config.yaml
train_examples: 26041
hop_length: 160
norm_position: "pre"
qk_norm: true
parallel_block: false
slots_per_expert: 2
layers: 6
width: 384
positions: "sincos"
optimizer: "nadamw"
max_steps: 15200
batch_size: 256
lr_schedule: "wsd"
decay_fraction: 0.2
Rows from block 2 of a small CTC audio transcriber, named by matrix and row number. Rows with one number within an expert belong to one neuron, the router's apart. Each number is 50 + 10 x the weight over its row's rms, rounded and kept within 0 to 99. All counts start at 0. After the name is the row's rms in percent of the matrix's.
Before each expert's rows are labels from the 100 clips, of 14848, where the router gives the expert most weight on average: "peak on" is the class under the peak. Only what is clearly more common there than usual is listed. The data: two synthetic voices taking turns or overlapping, over music, noise or silence.
# router: slot weights (model.blocks.2.mlp.router.weight, 16x384), inputs 192-287
# up: expert up (model.blocks.2.mlp.up, 8x192x384), inputs 192-287
# down: expert down (model.blocks.2.mlp.down, 8x384x192, transposed), outputs 192-287

# expert 4
peak on: no speech
router.8 077:62 25 51 68 66 27 32 72 72 43 27 30 43 59 61 52 40 47 33 44 58 54 71 55 70 57 39 41 36 38 37 47 54 47 54 55 61 49 64 49 81 55 37 64 60 50 38 45 25 20 43 38 50 55 43 47 38 37 50 44 41 36 49 54 49 42 36 34 46 44 49 44 46 51 48 57 49 49 56 42 52 58 45 53 35 45 49 48 46 54 44 55 56 38 61 50
router.9 088:48 66 57 65 55 52 77 15 48 70 63 33 45 50 50 67 46 40 57 33 44 52 56 51 65 52 53 48 60 36 59 44 46 51 70 63 69 59 66 59 58 48 48 33 60 35 41 35 22 35 49 56 25 30 49 47 31 37 60 65 55 50 53 53 49 55 48 48 60 51 48 48 13 56 51 46 49 77 35 49 51 46 51 38 51 48 40 64 40 52 53 56 24 51 45 58
up.3 083:52 50 53 29 51 50 50 50 48 50 22 56 49 50 42 50 50 50 51 49 49 47 38 52 50 57 49 47 50 47 50 34 02 51 51 52 28 60 51 57 52 47 50 51 54 57 57 44 50 50 46 51 28 41 49 49 50 50 54 50 55 66 52 50 38 62 55 79 50 55 48 56 55 52 37 49 58 51 55 53 73 70 84 42 50 28 56 50 93 50 52 69 69 40 52 48
down.3 087:54 81 53 45 50 52 41 38 50 50 56 46 51 68 52 49 48 62 18 51 51 49 54 49 38 58 53 49 55 67 10 55 47 56 52 49 67 51 50 42 49 52 51 51 50 49 52 69 69 25 55 47 52 46 45 49 49 25 59 43 50 49 47 39 59 50 54 53 50 50 50 58 52 51 53 59 51 37 51 59 69 50 42 49 50 49 46 52 49 38 51 45 21 51 48 58
up.4 101:47 47 50 46 50 51 50 51 60 49 50 52 75 46 52 50 48 49 50 52 52 50 50 47 48 52 58 51 48 51 54 43 62 61 50 36 33 61 50 37 51 21 41 55 58 50 48 41 78 50 51 47 68 52 53 57 47 55 39 48 50 50 45 50 52 57 51 50 50 48 64 49 60 61 47 50 50 38 50 51 60 65 51 50 42 48 46 37 49 53 50 35 51 51 46 52
down.4 110:62 50 92 57 40 56 55 60 43 52 33 51 51 31 57 57 51 48 51 50 59 27 35 47 46 43 09 29 42 60 51 47 48 51 57 48 58 51 76 38 50 48 54 54 50 58 51 54 56 53 55 37 54 51 63 49 50 64 51 49 44 36 41 41 60 30 43 48 21 48 47 26 56 41 48 49 56 47 30 44 50 48 45 58 51 51 44 50 53 23 41 50 49 31 42 54
up.5 079:50 51 28 57 46 65 51 41 46 59 58 42 55 38 55 40 52 51 55 61 73 50 50 19 44 63 51 51 53 42 63 56 52 52 48 48 42 45 41 55 47 46 53 47 49 59 86 52 51 56 61 41 26 54 54 52 48 52 50 51 74 23 54 44 50 54 53 47 47 49 52 53 49 72 63 49 52 70 43 42 21 50 59 59 57 34 45 50 49 38 45 40 74 64 49 55
down.5 058:43 53 51 42 49 44 51 46 48 46 47 57 70 70 50 43 49 40 49 42 50 72 51 60 50 47 50 44 38 38 58 49 47 54 48 48 52 76 53 51 53 43 43 58 46 50 38 45 47 54 58 49 43 48 48 53 49 28 50 28 49 51 40 50 48 37 49 48 50 39 52 34 51 38 42 44 51 58 50 57 49 52 11 50 47 67 52 41 61 28 58 62 54 23 57 46
up.6 095:37 55 54 50 35 57 50 50 41 50 57 48 43 33 50 50 50 50 51 47 47 50 59 48 62 54 56 45 54 76 54 43 32 46 53 39 51 50 48 49 49 50 55 50 49 41 56 56 61 50 38 53 46 51 50 49 58 57 71 55 50 58 52 85 55 53 50 45 45 39 58 50 37 52 49 50 68 50 52 44 54 52 50 55 63 50 33 55 43 50 49 43 50 63 51 64
down.6 096:35 71 49 49 50 46 50 48 52 48 53 53 61 48 43 48 50 84 58 57 47 55 51 55 48 53 50 43 55 49 53 48 55 24 41 47 49 50 40 27 70 56 55 31 49 44 42 51 49 43 50 56 51 50 50 50 39 50 43 41 56 50 58 46 00 55 63 34 50 50 46 51 59 31 45 51 48 57 54 52 53 50 22 22 42 51 37 41 50 50 50 47 50 59 51 47
up.7 119:39 68 61 36 59 50 57 50 28 50 53 48 49 51 44 51 46 53 50 45 51 51 62 46 56 50 28 69 55 54 52 43 50 51 59 44 49 58 51 21 60 59 61 50 48 49 42 71 50 50 54 61 02 60 50 49 50 52 51 48 65 38 29 50 61 39 39 30 42 54 54 47 40 50 56 41 60 47 51 48 55 49 50 76 43 49 28 49 55 63 50 39 53 69 52 49
down.7 122:49 50 16 49 47 52 51 25 54 51 50 57 48 47 45 71 34 59 60 54 54 56 53 61 51 61 51 55 62 46 46 42 55 51 40 40 50 43 52 30 65 47 56 50 50 50 41 50 55 48 50 60 50 50 50 40 48 51 51 43 44 51 50 44 50 54 51 54 58 47 45 57 51 22 51 52 49 85 56 56 66 49 48 27 50 55 42 50 48 60 60 32 62 76 62 48
up.8 105:16 52 38 45 43 63 50 50 47 50 50 50 30 45 53 52 50 50 50 52 62 50 34 28 50 60 51 45 52 50 50 27 40 46 53 49 46 54 39 50 51 60 50 54 49 54 66 50 72 50 51 48 40 64 50 48 42 53 58 49 49 66 27 53 51 55 48 50 61 85 55 50 50 49 49 47 36 53 57 49 49 52 47 50 60 43 50 40 49 15 51 43 59 60 57 50
down.8 096:53 49 54 47 48 49 73 44 37 66 46 50 55 49 52 12 53 51 47 36 47 62 46 50 48 49 68 49 50 50 44 39 55 48 50 68 37 49 60 48 50 40 52 45 51 51 48 61 54 47 55 49 50 42 46 50 64 40 34 50 43 51 55 44 36 55 59 57 51 37 48 68 50 48 43 47 55 35 50 63 60 70 32 50 59 59 46 33 63 51 54 12 48 50 26 53
up.9 110:50 53 51 21 52 50 48 50 49 50 60 53 53 34 43 59 47 50 60 49 56 48 50 64 49 74 50 47 53 50 49 52 50 43 50 49 50 46 56 32 50 45 51 46 51 64 51 50 53 54 39 46 74 80 51 39 51 42 53 54 47 48 37 34 50 50 49 56 48 39 51 76 78 36 50 52 51 51 47 53 51 50 49 50 54 47 50 50 53 43 63 47 43 47 46 44
down.9 118:36 44 50 50 65 41 53 50 55 53 53 64 50 48 50 61 64 50 49 48 62 48 47 43 43 50 60 64 62 53 50 46 46 69 52 56 50 63 53 50 52 35 49 43 51 33 48 35 50 50 47 50 47 50 55 43 49 52 51 44 44 50 55 61 53 53 34 49 53 24 53 34 50 11 50 49 61 49 54 51 46 49 33 49 41 70 55 47 45 51 49 52 70 54 51 54

# expert 1
peak on: child-like voice
router.2 114:44 45 55 64 52 52 48 50 54 52 60 46 49 42 54 51 47 58 61 51 45 37 50 38 46 43 59 55 42 71 40 43 63 60 41 37 47 41 37 44 47 37 68 45 49 51 43 45 52 56 52 54 65 33 56 56 50 67 30 60 38 36 39 57 49 54 44 55 48 39 64 50 47 56 55 59 53 58 33 42 65 32 82 44 37 59 52 43 54 47 45 47 31 32 53 60
router.3 096:46 50 55 59 53 50 43 32 38 51 65 52 60 30 29 39 46 59 59 55 42 57 39 41 60 45 39 55 52 48 57 39 55 64 52 48 42 38 44 44 56 36 31 25 47 41 53 36 38 69 49 44 44 84 44 61 52 46 44 62 49 69 55 49 45 50 60 45 53 53 54 58 62 52 52 62 62 47 53 48 64 54 60 47 48 51 45 46 64 54 47 51 22 54 52 59
up.3 102:51 00 50 34 47 37 50 47 62 49 52 60 50 45 49 49 18 49 63 51 56 55 50 60 52 63 51 38 56 50 50 55 34 80 61 61 49 51 58 50 46 49 46 49 49 52 48 50 50 50 49 23 43 50 48 59 51 49 52 56 49 53 53 38 46 63 54 45 56 51 46 67 45 39 54 29 51 61 53 49 04 53 48 49 55 50 81 53 49 92 43 48 55 56 51 50
down.3 102:45 63 48 44 42 63 53 52 52 49 80 45 63 38 40 67 48 65 63 51 65 46 52 48 40 33 48 69 49 50 55 47 52 41 48 35 44 55 47 71 45 47 49 40 51 45 50 49 57 49 49 54 46 58 54 56 47 47 59 60 50 63 49 51 50 51 66 48 53 60 26 47 72 44 63 45 39 52 53 47 56 47 49 61 48 76 39 49 44 28 38 47 53 63 61 33
up.4 084:58 50 46 50 35 62 48 53 43 48 50 62 41 51 47 53 35 49 50 54 53 45 50 50 59 78 50 52 58 61 50 56 51 60 57 53 57 53 52 46 38 48 48 49 48 49 48 43 22 45 40 50 44 50 53 50 51 29 55 35 51 56 82 34 43 45 58 53 44 45 71 49 50 50 30 58 47 58 53 49 59 51 60 42 51 51 49 62 50 52 45 50 40 74 49 54
down.4 093:70 52 52 51 58 35 52 52 57 45 34 52 52 63 47 49 30 47 37 35 49 54 63 52 65 54 36 50 43 48 61 49 51 46 48 17 62 50 53 56 49 56 50 58 60 54 52 50 73 50 45 56 70 57 47 55 48 45 58 50 53 50 26 51 56 38 47 70 50 36 32 80 41 49 52 44 56 43 38 50 53 46 47 49 50 47 51 56 68 51 57 55 48 22 51 32
up.5 120:48 32 52 52 57 41 58 57 37 37 49 67 50 94 51 59 33 50 34 49 38 50 61 50 70 50 53 53 50 56 72 71 33 47 70 42 39 51 45 44 53 55 52 64 51 45 55 51 50 50 50 44 41 49 73 53 50 50 51 50 50 49 49 53 48 51 34 53 51 50 49 42 31 52 46 25 49 58 49 56 40 50 46 49 45 47 50 54 49 51 51 39 50 61 57 47
down.5 113:47 58 28 49 50 52 55 50 50 53 51 38 45 50 36 43 63 62 50 50 53 53 56 53 58 46 50 49 50 40 50 45 51 49 48 59 68 52 43 48 46 71 37 50 48 42 51 43 42 34 51 53 65 40 34 64 50 50 34 39 41 73 67 51 42 37 59 56 50 38 55 43 55 52 56 50 37 49 53 43 52 54 42 51 42 50 44 57 36 50 48 50 62 43 41 56
up.6 081:46 29 35 33 39 58 51 50 60 50 56 48 50 52 50 54 47 44 50 73 49 50 50 50 42 51 51 30 50 50 47 50 46 67 51 36 40 43 53 50 49 50 50 50 50 61 49 43 38 49 44 59 50 47 45 69 59 49 48 54 52 48 51 25 50 53 49 53 50 56 53 56 50 57 50 53 42 51 37 62 51 49 69 69 31 47 56 40 45 67 54 62 84 44 52 51
down.6 088:37 59 48 58 51 58 44 35 58 53 43 60 73 50 39 38 34 58 48 51 51 60 49 46 50 41 47 54 35 47 51 43 53 43 61 89 51 57 51 42 47 51 49 42 52 49 20 51 74 50 63 52 49 52 85 51 42 40 54 44 45 50 54 73 71 65 61 47 50 47 53 42 54 47 49 49 51 52 50 51 38 52 60 48 41 45 49 50 38 51 47 50 42 48 58 50
up.7 107:51 41 50 50 50 49 58 48 53 41 50 54 29 46 49 63 29 50 80 40 47 51 50 70 54 83 57 55 54 64 49 51 49 70 49 53 50 49 50 56 40 50 50 50 50 49 48 66 69 46 56 29 52 49 14 30 42 48 51 53 26 47 47 37 50 53 50 43 50 42 50 43 50 50 51 40 48 53 50 50 52 51 51 49 43 53 52 50 60 48 44 50 49 50 53 53
down.7 098:55 58 61 51 51 61 50 64 52 51 53 45 56 45 51 68 45 32 55 50 51 48 51 62 45 45 55 55 65 48 79 39 50 24 45 30 50 36 31 48 57 47 51 51 50 63 45 52 50 51 53 40 54 32 44 69 63 50 59 48 52 37 37 50 60 49 48 49 41 49 56 48 51 48 57 42 40 50 61 51 47 50 59 50 50 49 45 49 48 49 48 51 41 45 47 53
up.8 082:45 47 68 57 54 51 51 37 48 50 46 35 25 50 51 44 58 63 54 50 51 48 50 44 50 51 51 50 54 56 49 51 51 54 70 51 60 24 50 56 57 54 54 49 55 49 50 49 36 58 24 68 50 49 51 51 50 50 50 53 49 50 33 44 52 64 58 74 51 51 58 59 40 52 84 51 68 50 54 68 58 35 58 33 50 50 49 50 66 34 41 46 52 44 51 41
down.8 087:57 60 40 51 50 49 53 48 71 63 50 49 53 60 54 34 33 59 47 48 52 43 53 50 62 49 50 39 45 35 58 54 45 51 54 51 53 61 49 28 47 58 22 52 50 56 41 54 60 48 62 51 34 45 51 43 70 48 51 44 34 51 52 60 49 60 47 48 50 46 55 42 47 47 45 50 50 42 50 76 49 59 47 50 56 18 51 46 42 50 52 49 47 40 48 17
up.9 105:45 50 54 71 78 63 49 49 50 40 64 66 55 76 72 32 39 42 46 45 49 41 56 50 45 54 51 51 52 50 37 46 50 50 60 37 49 49 49 47 56 50 66 54 51 50 50 50 60 55 54 48 55 47 66 60 45 50 48 48 47 31 31 27 50 62 48 80 49 45 49 36 50 52 50 45 53 47 41 47 40 16 68 55 48 48 51 36 58 36 26 47 49 51 55 53
down.9 096:47 57 46 50 49 50 52 47 53 59 38 28 50 61 52 51 38 50 41 55 59 54 49 40 50 56 24 52 49 22 38 48 51 58 50 73 50 47 50 46 52 48 48 48 52 50 32 58 54 46 76 45 20 37 48 48 50 10 46 56 41 65 51 60 53 50 58 50 50 49 50 60 50 50 50 46 26 54 15 50 63 50 56 47 48 50 49 46 56 57 49 51 49 49 50 48

# expert 0
peak on: no speech
router.0 086:55 56 58 67 50 68 64 45 44 46 43 32 24 66 63 46 50 49 58 30 34 43 64 73 56 61 47 43 58 62 51 39 48 36 65 36 48 54 49 47 45 45 69 56 36 53 42 58 45 52 59 45 48 47 55 41 55 35 55 57 27 63 55 57 48 54 40 41 54 52 51 56 30 65 53 56 46 59 43 34 59 58 52 57 52 52 51 40 33 37 48 47 55 50 55 53
router.1 098:51 61 43 53 49 48 76 48 72 62 74 49 41 64 57 52 45 52 70 50 63 42 55 59 48 61 61 53 52 48 47 50 43 44 45 43 50 55 60 62 65 57 49 57 55 58 69 43 43 62 60 57 44 47 74 58 47 45 63 67 67 68 64 74 66 51 52 58 69 57 52 67 30 57 57 51 63 70 53 54 48 38 52 34 57 47 59 58 52 58 52 54 38 52 38 54
up.3 093:47 64 50 34 50 52 54 43 47 63 38 48 63 65 39 51 46 46 51 44 51 52 67 36 52 31 43 48 34 46 39 50 50 49 57 50 25 34 37 21 53 49 51 50 50 49 47 59 49 32 50 46 64 44 50 65 41 51 29 30 49 31 44 15 39 55 56 35 50 30 47 53 49 51 50 28 50 43 49 50 70 49 50 47 80 49 49 48 74 50 50 50 32 52 44 50
down.3 055:48 57 45 51 49 57 57 44 52 52 65 52 53 47 51 67 45 45 47 49 50 49 43 45 49 49 42 49 55 50 40 54 50 51 47 84 40 39 50 57 58 49 43 49 52 41 49 50 49 40 44 48 59 43 50 56 45 68 50 48 52 43 51 50 32 52 49 50 67 53 50 48 51 50 32 32 52 48 53 64 52 48 49 43 52 48 54 65 48 65 51 43 51 42 54 58
up.4 077:50 50 50 13 45 57 54 34 46 53 50 50 53 56 35 43 45 50 50 50 50 51 50 46 50 42 46 50 50 51 50 50 50 50 39 50 00 28 48 36 51 46 50 47 42 50 44 49 25 35 47 27 51 50 50 56 43 57 35 51 49 45 50 30 42 54 64 49 50 40 58 50 58 47 50 23 54 44 49 56 85 51 45 28 68 51 48 56 75 51 50 50 43 51 38 48
down.4 085:51 53 09 50 47 52 49 38 54 50 55 53 50 51 50 51 48 47 53 49 59 50 50 38 45 50 41 49 52 52 48 50 50 48 49 60 42 49 49 57 59 52 28 50 56 22 52 51 50 50 51 50 87 48 52 53 49 66 28 50 50 32 50 47 46 46 37 51 52 50 50 50 50 49 50 49 52 46 51 51 49 49 49 45 51 51 65 51 50 51 51 48 55 45 50 50
up.5 118:46 78 50 26 49 50 50 46 55 49 54 58 74 40 44 51 50 50 53 48 82 52 50 49 64 59 72 60 54 51 50 50 50 87 52 50 50 43 62 49 41 51 47 51 60 65 51 54 53 51 45 47 55 53 53 65 50 65 50 52 61 35 52 50 51 37 57 50 50 35 50 61 53 18 49 49 48 51 37 20 51 50 50 48 51 47 51 53 62 50 51 73 51 49 49 54
down.5 117:45 49 44 44 38 61 67 77 47 62 47 45 44 75 54 52 53 59 52 50 22 54 79 51 50 53 62 51 41 41 77 66 49 50 47 56 48 60 40 46 54 64 50 54 52 51 23 44 47 40 40 33 55 44 35 48 59 49 53 50 45 54 52 54 56 55 51 42 48 50 27 56 50 99 49 50 55 49 40 52 42 50 51 50 38 50 48 43 22 40 75 44 50 50 58 49
up.6 094:50 53 56 19 48 59 52 44 47 54 50 47 56 65 23 49 41 50 51 48 52 51 54 42 54 39 47 50 41 48 38 50 50 49 54 54 36 37 44 14 62 49 50 50 50 50 49 52 38 47 46 48 55 48 50 74 28 57 44 36 49 36 46 29 38 50 53 48 50 38 51 53 50 47 50 19 60 45 48 55 81 49 47 42 78 49 49 49 82 44 49 50 40 51 45 50
down.6 082:49 52 27 50 50 53 52 36 52 64 54 52 52 50 51 63 37 33 49 49 52 49 48 31 49 43 40 46 54 50 46 55 50 51 40 73 41 48 42 54 50 51 47 50 58 38 51 50 49 49 52 33 74 44 54 53 44 65 43 33 56 42 50 53 40 51 49 62 50 46 50 49 51 47 48 47 50 46 54 62 51 45 51 35 52 47 63 54 49 69 51 47 55 41 56 52
up.7 148:64 52 76 56 49 50 51 51 63 72 51 47 50 38 58 46 48 50 52 48 49 51 49 50 60 14 49 49 41 50 50 66 58 54 58 53 52 45 48 49 39 70 41 58 44 50 52 54 54 51 43 60 36 59 66 49 50 48 59 50 50 50 66 58 50 29 50 39 50 50 48 53 28 50 45 48 50 52 48 50 50 49 53 56 56 59 39 68 36 38 50 55 49 65 75 45
down.7 141:48 58 54 65 50 53 54 51 51 46 37 59 53 46 40 51 87 74 48 50 49 51 21 60 57 67 55 34 52 48 43 50 50 35 47 32 51 32 53 50 28 48 53 71 50 58 50 46 29 49 51 35 47 27 46 53 49 53 50 53 57 50 64 40 48 52 78 53 29 52 49 63 52 41 56 49 42 49 53 46 42 50 50 49 39 31 44 49 50 51 56 50 51 42 47 43
up.8 092:54 50 50 34 55 51 48 46 38 57 50 49 50 71 15 46 61 50 49 37 51 50 50 51 49 32 50 95 38 50 30 50 50 51 50 51 48 38 50 31 46 50 50 46 45 50 35 48 40 48 50 48 43 59 49 54 49 51 46 64 49 49 50 24 61 51 64 32 50 47 65 52 28 40 50 31 55 24 50 55 74 46 50 52 72 51 50 40 55 42 50 58 40 56 40 52
down.8 105:50 50 52 51 50 50 48 48 50 47 50 46 46 54 53 50 44 46 62 57 53 48 59 49 50 46 22 51 52 63 50 54 49 46 49 52 50 50 50 56 63 50 47 50 50 53 57 56 54 55 76 47 81 56 51 38 35 74 35 49 49 47 48 51 41 13 17 59 68 46 50 50 37 29 50 54 50 50 56 60 38 49 50 50 50 51 51 50 50 54 41 46 48 50 48 51
up.9 056:40 16 48 55 28 47 50 50 48 49 50 45 50 51 45 46 46 49 47 07 70 49 50 49 45 56 54 50 46 46 51 50 50 42 51 50 50 48 46 41 36 45 50 49 45 44 50 46 62 50 57 51 99 67 57 51 50 59 50 50 52 38 54 50 52 26 29 47 52 26 40 54 48 41 48 58 53 54 48 48 46 49 16 50 50 41 51 50 38 50 50 50 50 43 50 50
down.9 058:54 49 50 47 61 37 51 59 51 48 48 53 50 49 48 48 49 52 50 50 19 44 50 55 47 50 46 43 50 39 52 53 50 52 50 53 59 51 74 49 53 59 85 51 52 77 44 42 51 50 44 45 48 46 50 47 49 51 51 52 22 57 47 48 49 56 50 51 45 44 50 47 54 43 51 43 46 50 51 14 50 50 48 49 50 48 52 55 55 53 51 51 52 53 49 38

# expert 6
peak on: two voices
router.12 097:15 44 79 44 31 49 87 72 34 24 36 67 63 64 48 35 27 58 58 52 70 45 74 37 51 38 50 54 53 50 48 64 62 64 65 54 42 62 54 50 49 35 30 45 33 39 62 53 61 29 44 40 48 65 53 55 45 40 40 50 60 49 47 48 42 40 49 51 38 55 42 37 52 48 39 47 57 34 45 43 56 57 52 46 50 53 61 46 56 39 44 53 37 46 48 52
router.13 104:47 52 52 35 34 56 53 30 44 51 51 52 40 47 62 55 67 56 48 37 54 52 56 31 37 23 52 71 43 52 47 48 61 51 42 51 38 50 58 52 41 45 40 60 56 54 39 55 51 47 42 53 59 38 54 63 62 74 50 68 50 37 44 69 50 53 49 39 61 51 53 54 55 64 50 55 46 47 61 47 58 35 48 68 44 61 53 42 54 43 44 51 42 73 58 62
up.3 114:52 50 66 58 48 50 16 22 58 49 51 50 50 48 37 60 52 90 55 44 48 38 34 58 55 58 58 49 49 51 49 41 51 53 67 46 31 49 46 46 44 54 49 57 56 48 49 50 42 50 50 48 51 31 49 39 49 41 48 50 46 54 59 51 46 50 60 35 48 48 30 65 44 49 59 57 49 46 57 26 56 50 50 45 25 46 49 54 55 67 44 57 27 52 45 52
down.3 114:54 37 40 34 55 26 43 47 35 43 53 48 48 55 53 50 49 50 53 52 67 43 54 33 35 51 42 58 54 34 65 69 49 70 49 74 50 35 48 50 48 45 66 70 48 68 61 36 63 46 58 49 50 50 44 31 66 48 57 49 54 52 43 40 52 50 50 49 53 44 55 53 67 44 50 50 51 50 82 57 54 50 49 51 67 45 43 50 47 40 56 52 55 49 54 46
up.4 107:50 61 50 60 53 45 56 51 50 50 51 51 54 50 53 65 49 59 69 52 44 47 72 50 56 74 53 50 50 50 78 34 50 50 49 51 50 29 45 53 50 43 46 47 48 49 55 38 37 36 50 29 34 39 51 50 50 49 44 50 50 55 36 30 50 57 25 30 50 53 67 48 44 63 50 51 37 50 47 47 69 49 52 47 50 50 57 50 49 50 51 58 50 51 43 50
down.4 108:29 53 50 44 49 49 44 39 65 62 60 51 61 56 62 43 42 45 65 54 85 43 47 48 63 67 46 50 50 54 43 56 50 54 42 59 50 48 48 50 59 48 48 45 47 55 50 50 49 50 39 55 49 47 51 50 49 40 48 31 45 51 58 49 55 51 49 50 56 47 33 38 57 48 47 46 50 81 44 55 37 45 23 56 41 50 49 50 40 62 50 50 49 42 50 45
up.5 102:48 50 50 66 59 51 50 51 53 50 50 50 45 46 36 37 50 37 50 57 50 46 48 56 50 55 50 63 50 42 52 51 45 50 49 48 60 50 50 45 50 50 51 52 55 53 50 51 53 52 69 51 56 41 61 48 44 50 41 48 50 48 50 48 58 48 50 57 59 49 45 52 50 45 43 46 28 51 40 51 37 65 53 63 48 45 95 45 48 22 45 65 51 51 71 49
down.5 093:58 41 51 68 47 36 51 50 39 55 50 51 53 48 35 49 46 52 50 47 54 46 25 35 45 52 51 37 53 49 53 61 43 65 62 55 54 42 52 49 67 57 49 60 54 48 44 38 47 47 50 06 41 28 53 50 52 50 56 54 54 49 43 54 50 78 53 50 50 54 33 50 46 46 54 40 49 53 55 41 50 48 47 58 63 50 53 52 44 68 53 37 50 47 50 69
up.6 095:59 37 39 42 50 44 50 50 46 50 50 51 39 49 49 33 45 46 64 72 46 53 50 52 64 50 90 50 52 50 59 38 51 50 50 49 36 44 52 51 50 50 38 50 62 54 57 50 51 50 50 49 44 36 50 50 50 51 42 52 52 49 47 50 50 59 23 51 53 48 38 50 48 51 48 25 60 46 26 49 40 50 47 49 50 51 30 50 49 47 47 36 45 61 33 54
down.6 098:52 63 53 52 37 46 36 50 61 67 49 64 70 53 30 36 46 46 32 51 52 57 51 36 52 68 52 48 52 60 35 62 49 43 53 68 92 50 67 55 52 46 84 47 50 41 50 52 44 50 59 50 50 37 53 48 56 47 45 45 52 54 54 50 54 50 57 50 53 50 30 57 59 55 24 51 53 57 50 55 48 50 50 57 42 52 48 57 57 56 44 62 60 50 50 52
up.7 106:50 52 50 50 53 39 79 51 44 50 50 51 51 49 53 46 50 52 54 40 60 50 70 48 50 50 50 60 54 52 52 36 51 49 50 48 49 51 44 46 50 50 48 46 32 39 47 36 50 47 63 49 50 51 48 63 48 54 52 51 42 46 53 44 50 50 57 48 52 25 49 49 34 50 48 24 41 48 26 49 54 47 40 38 67 55 50 43 28 56 49 49 26 50 50 50
down.7 106:50 58 50 54 69 79 57 46 50 49 48 51 30 39 43 49 50 50 50 54 50 54 50 57 33 56 49 60 54 47 48 38 62 60 49 36 53 42 64 31 50 50 48 47 57 49 49 46 50 53 44 50 49 51 40 53 51 58 49 33 52 46 51 55 51 39 55 61 50 52 76 39 46 51 49 52 42 68 51 63 64 46 50 50 53 86 51 45 53 48 40 61 49 49 49 50
up.8 112:66 54 53 65 51 50 37 50 47 50 50 56 30 47 54 50 64 50 52 52 55 45 69 50 49 48 52 28 50 53 31 49 36 33 49 34 22 42 50 50 48 38 49 53 51 44 49 43 51 50 48 59 55 40 43 50 51 50 38 46 43 72 55 50 32 44 43 42 29 47 51 52 54 51 58 52 40 60 34 56 45 52 49 49 50 48 50 50 47 54 49 42 59 41 45 55
down.8 114:46 59 58 42 61 39 51 46 59 52 53 53 54 43 54 39 49 53 66 23 40 72 59 32 58 52 50 64 50 42 57 50 57 70 50 49 49 44 55 33 50 49 50 33 62 57 50 55 49 55 50 42 51 43 51 54 50 51 48 48 43 51 43 44 53 47 49 49 54 31 50 50 77 52 50 64 45 49 44 55 50 42 50 47 66 50 51 53 51 56 50 73 60 46 62 58
up.9 085:44 49 50 57 49 50 51 50 50 80 61 53 41 49 55 40 51 53 37 44 44 49 40 50 48 51 86 56 39 45 62 31 51 50 50 50 50 60 58 50 57 50 48 54 46 46 48 51 50 50 45 37 51 19 46 50 46 53 50 50 49 56 50 56 60 54 49 53 64 37 45 57 43 54 50 50 73 39 52 50 43 68 25 36 48 50 60 47 27 59 52 49 44 61 51 49
down.9 095:49 48 50 32 50 50 50 51 45 07 56 48 55 50 50 50 41 27 52 49 50 50 78 60 54 49 35 27 58 52 50 53 50 50 52 32 51 48 49 66 45 27 59 49 52 48 46 49 50 46 45 71 50 53 58 52 52 09 43 50 73 38 34 49 48 45 43 43 44 61 47 50 46 53 42 52 47 50 51 51 49 52 63 46 51 43 49 43 49 53 51 44 59 64 68 61